config = dict(
    tokenizer='word',
    encoder_parallel_block=False,
    encoder_expert_mlp_ratio=0.5,
    text_encoder_mlp_ratio=2,
    warmup_steps=290,
)
Rows from expert 21 of block 5 of the image encoder, named by matrix and row number. Rows with one number belong to one neuron. Each number is 500 + 25 x the weight over its row's rms, rounded and kept within 0 to 999. All counts start at 0. Numbers have three digits each. After the name is the row's rms in percent of the matrix's.
# gate: expert gate (encoder.blocks.5.mlp.gate, 32x128x256), inputs 0-255
# up: expert up (encoder.blocks.5.mlp.up, 32x128x256), inputs 0-255
# down: expert down (encoder.blocks.5.mlp.down, 32x256x128, transposed), outputs 0-255
gate.37 094:484517526514467517497533474536478503522498478487503534463456493495456500520501476519534527522524524489517475495527487517510503493463550477503493484510486513491483471482493504471513488519522510523472515501465520471474475501506503497517513507493496528521498498487529482501512535503475531522501478496495471509523503527543521560449487541484535481495472504532509502464455496506511512540462539525514515501501469455453477463485524524513531459514502496519520536518481505464450495522478494475545522515514472480517506517496509544487463515489465481477465457455490569533453511464517489470530524462421558505522509489546483496525482504478520503489500498455468496490472527494517506496499537519518556462524487492542493494493504478480451523497508505483459559530486490496522467489482525
up.37 096:470526527506473523484543473516476510480484481478507536432463513478482507531520490496514542526514498480521492490518469518503466491475531494490477477500503512504497489478472496460503490498521517510483491489481529492496474491495528497482510529481505538505475489493522479490475526519499555518489481500511507512502506513546529573465478542509536477496454515531507463456452489516505506516451507516517499488488478465464503462468518504495534445500531483512500519533443507489450473505480498498537510493492491508535527539501523528494467516476521506504481467449508572530458519512490495479521525451425555523492491473523500471537485511474490523469506507463483488503471506505513502508525536552531562498524507518520520473495482496486473509479513487505460533521500484497539462483478541
down.37 104:451502512503540493518472549481470480488482499483486480486467517471513513509512509519488458527494512533497491488528536548463467533466511501520491483503500517522511513480506478492516501467523493497517536466474492493508504473529457553490503476534492536482512525518511495473490473472504511546508494517508506505513516462527510494526522488541461517495494465510516460535474492470444520473509468474520465483574497512452527495477522487507483520455501473487485519445471498464471494498511517519512529486473477497448523545505507473457524472440526497493509477514491462500535517474457545507548540478489487501488545505506509484505514512462467497490495492497493473523549489505542484500531491516533519552567515482478482461473476505508479475511502540508482487561511518469536521527498513
gate.38 098:482480522407517460502474476474509487499492502537531497513486505478503483500486479499498516463440472485442481537500565504444494542485504542483507540497526478530544531477508510536466497482531495524493522500480493494516531455502459485481495507546498503460515530491519447508510511539504483486460449506490542455508496451517533508509522489524512490534501502489513513513511525519424498485531495511508531450515484515490479503507444504489480507503534490482488517461523507513507490481505528552475545496534489485494492493525525509544506462516521523546499471480469489548542471487488498484484513506533500465511539473473516511507507494531491505487500497482509476573526492504523489528481495505470486516518518501500499545484460477493489491506483503507463524491505460508526482530515488
up.38 090:532538536513545492490505481531516515520513530491447515561546519483468483468488488538538478484497502508545446510475527508491531514483527484543482515486550509474521484496502491497493511536529500473537539471503502496452519482492488521504498499517477499464505519468456531545497527508466469496497531486517507527550447508494502480508534475521499517510499447532504503479489496493481489492546516497474529462498512483538475520490472521541481527482444496515502472508503481475539530490485494500476489484514496459488475435496454501482509433503486472484487543508483513496523474484503483490477512498548554510515512481480504501493512497499551472522499483507470515530508499521470504518518514476505477498498511458538492549495493477420476526531474480489460472506500538491501467499464475
down.38 085:484500524485520471505458513495489484504487475486539482445499529480474559499474512488516495528481482488467488495496544548523469530463510501509472462477483485537532483524537478490503479506489521483517510492525500496527535509479519476472495512495528517453506488513523500503487491492513532501460493483530515502498509462509505530551522501480476489523527484517485501509507474483488422461515541474528517463503479533498515502479485490506480514497504474472483518469521514466511519485518539497493543510435499461519487557517524442472489484479529502505505517503512468521503504497513555489525476518530448522405491464546512516500495527485526477472521511551514491502527482477545464489451527493494497498570527515501533523482484497509496446474496498521539497527495515468506499514478532
gate.39 086:499569484500548501507526461500488468480519471491474554481529514460466496500504513522524458520536519511561499482503511481485447514542529459514466469540493510490526484456519501464494491527532509472528531492514515481488462510476472501487479531512550529506500509494484508466479509553457529518505517499535488526512468499497514470475473511522502504489481482503516471481479477499522502504491502501515491493532542473490477506467502509532471449481531488552483487536451490482509490511495497512527518495525471482483491475507514500468506437443510496487442459473502499532489529480495484465522560464478517494560528486500555484526519528480553488484469481480499512532479532499526531518525508527537510527502508487511520533448496511497479519506508482504483537521500482478512504467493504
up.39 099:491565476501542504504542479501495479474526482500480544479518512467480492508507511525543468522527525513560503475507499496478439506538526469520467467536483524487539486465520491460485490509540524485518535489501505487487468514493499513473464546525535521504506515488480500461473519555460538523520523495556466522518493505493515476471490514520491507503476481507516502501486465489509502506502490505499507501534542473516476504474513496521480451470536493540504494531453491485508494492474494505500517493504490491478506486512504485462508432432517482471461454466498507519478522468499473455534552465488533509540531489504552475526520528496546484484463474464485519514484558506526522509540495520522527523510509477521493521438485512496470521499498474513505534509505485470495494466481505
down.39 101:479506487513557551517497507477511474486492485494471542513503535477532495519522513537494492526538479514508501524508518457486461500531529464513488505536508480513538505466495496514479504507519455467527508493530516495482483483553493488467476502537512511523512531486488538522483503531489533540527496519512508504508495479507531467488474473529489482471451448515515441499473460498434537501500454524491497513577486495512493482458532481501509458490549467508531510483480488482479483471469518519503473492518451504491470522512525496503544479454537504500445469504500508516481489479480495517472542499501519507564531526494552482518515506477455504488485475496480449540517517500531523488546491492550515534491487497475488499468453508497488519536501531511468499504516498504547515507520482
gate.40 092:503538500497507553512537480533499475465525486491480566464484484485485512517512487523548485526534528516553492482521468491482464500470493471500475476512465520492479488462498489460485506501513524508495509491509501490491471506478530518519485551505527522515464541497489485476466506545482526530526500484511466534492494522487522525477474554518510494452481493499527489476450482492506498508452486494538490494525516451466491505437501517504506465492539492526473521519444488487466502513472495485558514501482482512508524527506517481477484461434526521485490472459503530531480514484502495458534539467455513529521509511529533470560475506485544496485464468473485508503473499502519493465545496527550541495504506498510521500480508496493489514473487515475474539526482467481511478472481543
up.40 108:491546503508519546495536490532481468490522474498480546453496494491473508529505486528556497523522523515558478469519456502504475501486492493509485482527462519500492485489515501465481524503520515503496480477522495486507461504480519517503486541493512519525464523500491479470472528548483539521523503488530469519484478504497523517474471557509522479459490506492508493481446489491505482506436494477529490495537521458477478512489512521524516444479527513542476533517445486494484499502475490480545519469493478507521534530521499519482474468442520526464476479461499538525475505495509483474531542449448502540527520541526545469522490488485535487485463442473468498502491502492525486465540495523514542508507481499517519495473516517482475529460508503483488544518470482494525476471484525
down.40 107:477511512490526513517499501483502487464487485487480521490482560484536499508510536518518481541511498518509490509494521514464472468482506484487476478515504497534518518458491485489466510472520473468538513479544502481526499478510515521480496504513517524481538529479498506482486490509509517543510464505511499539502507462490537475481509496530482509503469471512518450523454465504426530501522461520520488472585487484476490486464515464505496464476526461510508500473481491497489470506486517530516509507479495514472474538516537456488542481451540518482474488505487480538475519496493506489551528509464475496523535515508532474526491533470445499470473512487514450558539516496554502530523468541552491530524508499496487492474473488536479506532492544523457494532516500475561513502498523
gate.41 095:494473554467480510507490478481456491465527539544491464527482483497512458487518506500515480481475474524461483527503506477466523528507495505496518527532487477499530507484488501552466505491514473524470506507494473544485486497495503526532513493547484459501506495473513491465522440540521468463518499518548534486510455509485504511521478502536495531501481493475526512510499526526455531512506470543534524523470556479512472491513483529503453538482498514497522482477521494543530501533487550477459498502531523514507511486504522535540469482552516523481487549476487509492524481493532473513445489506499533497508480505443547512531501448517491492536488503492513509542454503503474481511506498504470509514480499449478500554528476465470497500494507492532483477458479481517456498474504452
up.41 085:507548501471524528498540470475465484476508522511489570489487494490513503505500486500490484515508533510499523496504524454483467533544499478491466504545475483532537534493517484519480479466494496489485478555518500487518518530490526476461468529493567498464475513480446523459456527550490473485484483503571512529476493497477475493551480497507521461492467538476507491486473472507476494527524544526498500500524542482494489495476487503475513512489539493487494510511458535516499452489506513493497463487520487557523527509495539461504500515434514514532491493458528546523475473533498513513502520497516505513494486497477537445532528538490483524502492521495514469540502513503527484474529512512531497535490521530480544513479494477516518509515513454558510518454493494494496482466496507
down.41 089:512470494544502512511517493528503500530515512490476493535500505500467497491500483530457512469534514487519461518526502496509533422507496489491532581466533457569498532488486489539523527545499472519488514515512509534535514532538491457503535442472477477495522537446486491524527500472506524447503465510446475469507508503494487466478494492541503500513502495528502480521476519538487465549462536550507496523526448518505507480543543503462518487578532516470506522508516499544475479505486489469506482507488508486485478500529501511535501517489482509515511453518474489499519462501490481506473528489480514498464521493516471500455453508497464479488515500496500494500498478503489535496483475474475492503488483566527471506500489490529458511503496510497544497488501508514516492498478535
gate.42 101:524497531479488487524513518507490536518496521516506487532510493537524439472498458497485533502534462456482488532506495510537538499482511510518536537478543456473499502526470526499509470529503503519480502515465517482458513473507480492521486466483461481502551508483523476519555488473498469493477497477469507500492494516520509527482512469480480477551512478496542505490549530491490540514543501495456485479461500463503514538512461512495503538529459497503532479497554493493525530534495470542475498507541534461496490436470475519511484506550464467496495530515482528469552491490494474480477486546520482458527509451481462516496519503486484510496521493482488529485482490516479539531478499471491489484495494456508489527548535446467494532481473493470477495499528499518523500542508476
up.42 116:502442543476515490502491542447484536517444508524499490468489499499541450497514515434523511501456436489474532497462511513492475494510467533503457501488563487491515539515465524511519483499506510498508512473489502480493495506481472478454515483507477483494503500538482495477491514493519506519470496491480523495497528472547534516519512444472503478540512480489503494470526517524538499495544485492487499437473486510585515515517482516466513528506499473517506511495506482511500531498544493537451490481532559480524507495483487483499496552531491491521511519494497496483542493531497563492460487520528494488506520451467454509467563506506494498497559506513482521494501487496471519524481524489478512505521502473514512482483492514524513462457481468513500472500509531521520469523524488
down.42 119:441488480500493523475482515484497487520483507488477500451474507468536479522555502548472503511495473512453480525523530471492463485522538516518505552505520484499522510514517512496528514479466501455549539501521504496478483487536486526489477461505557501534524480520525530495477498531507529491471523535472525506531494493524506462479473474511516494499471484518494468532491443556474540516491495499499508537556462527505514473474541498486527515493502483467543532494514509489466479477479517506447438509477479476496486508469527516529516516484494471517486481500495503483482516465509503479509491460500508518505504532506473464498539507478424490523525525501533495481490543471514492505487515524506543537481530501500450479482444503516471510494518478499484522453491540511547505538529481
gate.43 109:517539514522535526507524516517464512479496475466477505504509539510474490513524511530494488540537505493528468479516505537524513475490502492547470464492507534460506482510466477463525482518518531501496550509506525522444474507502479515490531480511519531486517491512510531463492495494491527513467550462516476547520498549505472513474536507487487509474505469542521460518507477451513472516523502502506492521486527484448522506460499483517494497481460453487513481504479469472514532545495476502469479478480521493470496511458458511439546427482468473450487511503505467476487531472468513480510519462485512508491504494496508499536484527457514482508519519526475541504457512534462507504511522525530483495526508442518492490502498501452484541471500496502494497526514506452533523469449532
up.43 126:487455505480461481484480488483543480514516520544506499510483469501531497486474497475476515479477491495469520519478479456472492524508475509448535526531499480556494521483527508532474525499478462500491456495509483495550535503493530504520465532499484472524485510493488475524501514511534483502535448532493538452480516446492528492524461500512507484513496536463488539485488517555478536480482479501494502488523483515550484482532483503470518499518544544511491520489523521541487471460516522488525529531529469509525503486538544486545473560521537521536517483488498520529520475533532489527492487545511488502517493509493508471465512477522474510494485473478504460508531484450527506483503457471468514515479483558483513509500509500555516460527499506500509514473474493535461481540534475
down.43 123:513507516495524436512515512480487507488503529520515489493499480518467508492476471446492493440478466501494506495480521523485510546472491521511519495472496489509502526502503511509476494501493521495508480498490522508521510493467509476485494512487481492426513507525524453490536509493494478481472504461501479459487486483486482533539515494465471493563552529459522548504553544492464467485531522493497532464461522499477503542532460493516477527549490505463475482494530540496576531498527488525481552462477519500531502497489503475493462482519497502466542526494505514508532474531491514494533483532532463475468505465514511540491530516542548498481509497531511514517508468520518496519441487480442460472541492519502514549529518502509519499497493499488545492521534468509490501517484492
gate.44 087:498446498502469516515485470537447472494489513508494503488525467505494499512492531524486458484529548540558492449523479519502499520502496505498515483516509535484465499505500527472514505490522508554457511480456484492509486545517484548533542502502498463530456498491519465511498496515540499505557507503503474478523508493478503473468508542495514484479503519482437547508455557503523501515482500477526533547500467534472500472502528523462512480476515525505509495512471487494486516514507486471526499498481462499471548510520475502526531474479482503510515468517490480512502520474513479515504498446492513512484530505480514491496451431529484474524482473515455496494520527505450476518579473528478516553469463501510511499496490540496473497508518480521499524543480484507459467460502479
up.44 091:484521471485506525468454438495531459492510490500527541514488459466507538504438517501499488480510545533509532504503523484460442544520544534467510481526468512535479540475514510505497504500490516501497499520530523493543510516540465489499510532521519529487502503503494487488540518526502474479497460503486501480484516451510473474492517481532507516498505520492478518505479520476483475485518502492488552491539503526548495447482503474525473488505540516467487522506464509489504470473472501530523552500515453513476519536503519484517525471469529529557486440508484496572511516479486467462531507482486487452472523483499547468488506487540514506487483482477484478542526510514528501503489506516493503513508462553486487504476459494510482468546502502513521550516532474477520469487499512
down.44 101:484533526478506543499489491494490505516528504467467496503532519486467463503533513547531485543492492522496447534536545491523507510514511514525468560530470476481509476520461497520497531482504506469508532493513505537459480467488513507497527509490562527484526464496523535459476474534471529487481542498508506555517461505505491480491493485526460508472472496534509476524495435500470514516490498529509525560513500504525487488482500511535486515469482464481520531491505467492494484533444523515441481487495493504462493495466516534504487487475490466464498540499516510495507509482482467494503549441488522505523484528522510495532511506472472465515474521543549501491451523490506518496516457504505506535487532490498453509481488489453512527489522502481456511459492527491504540490542464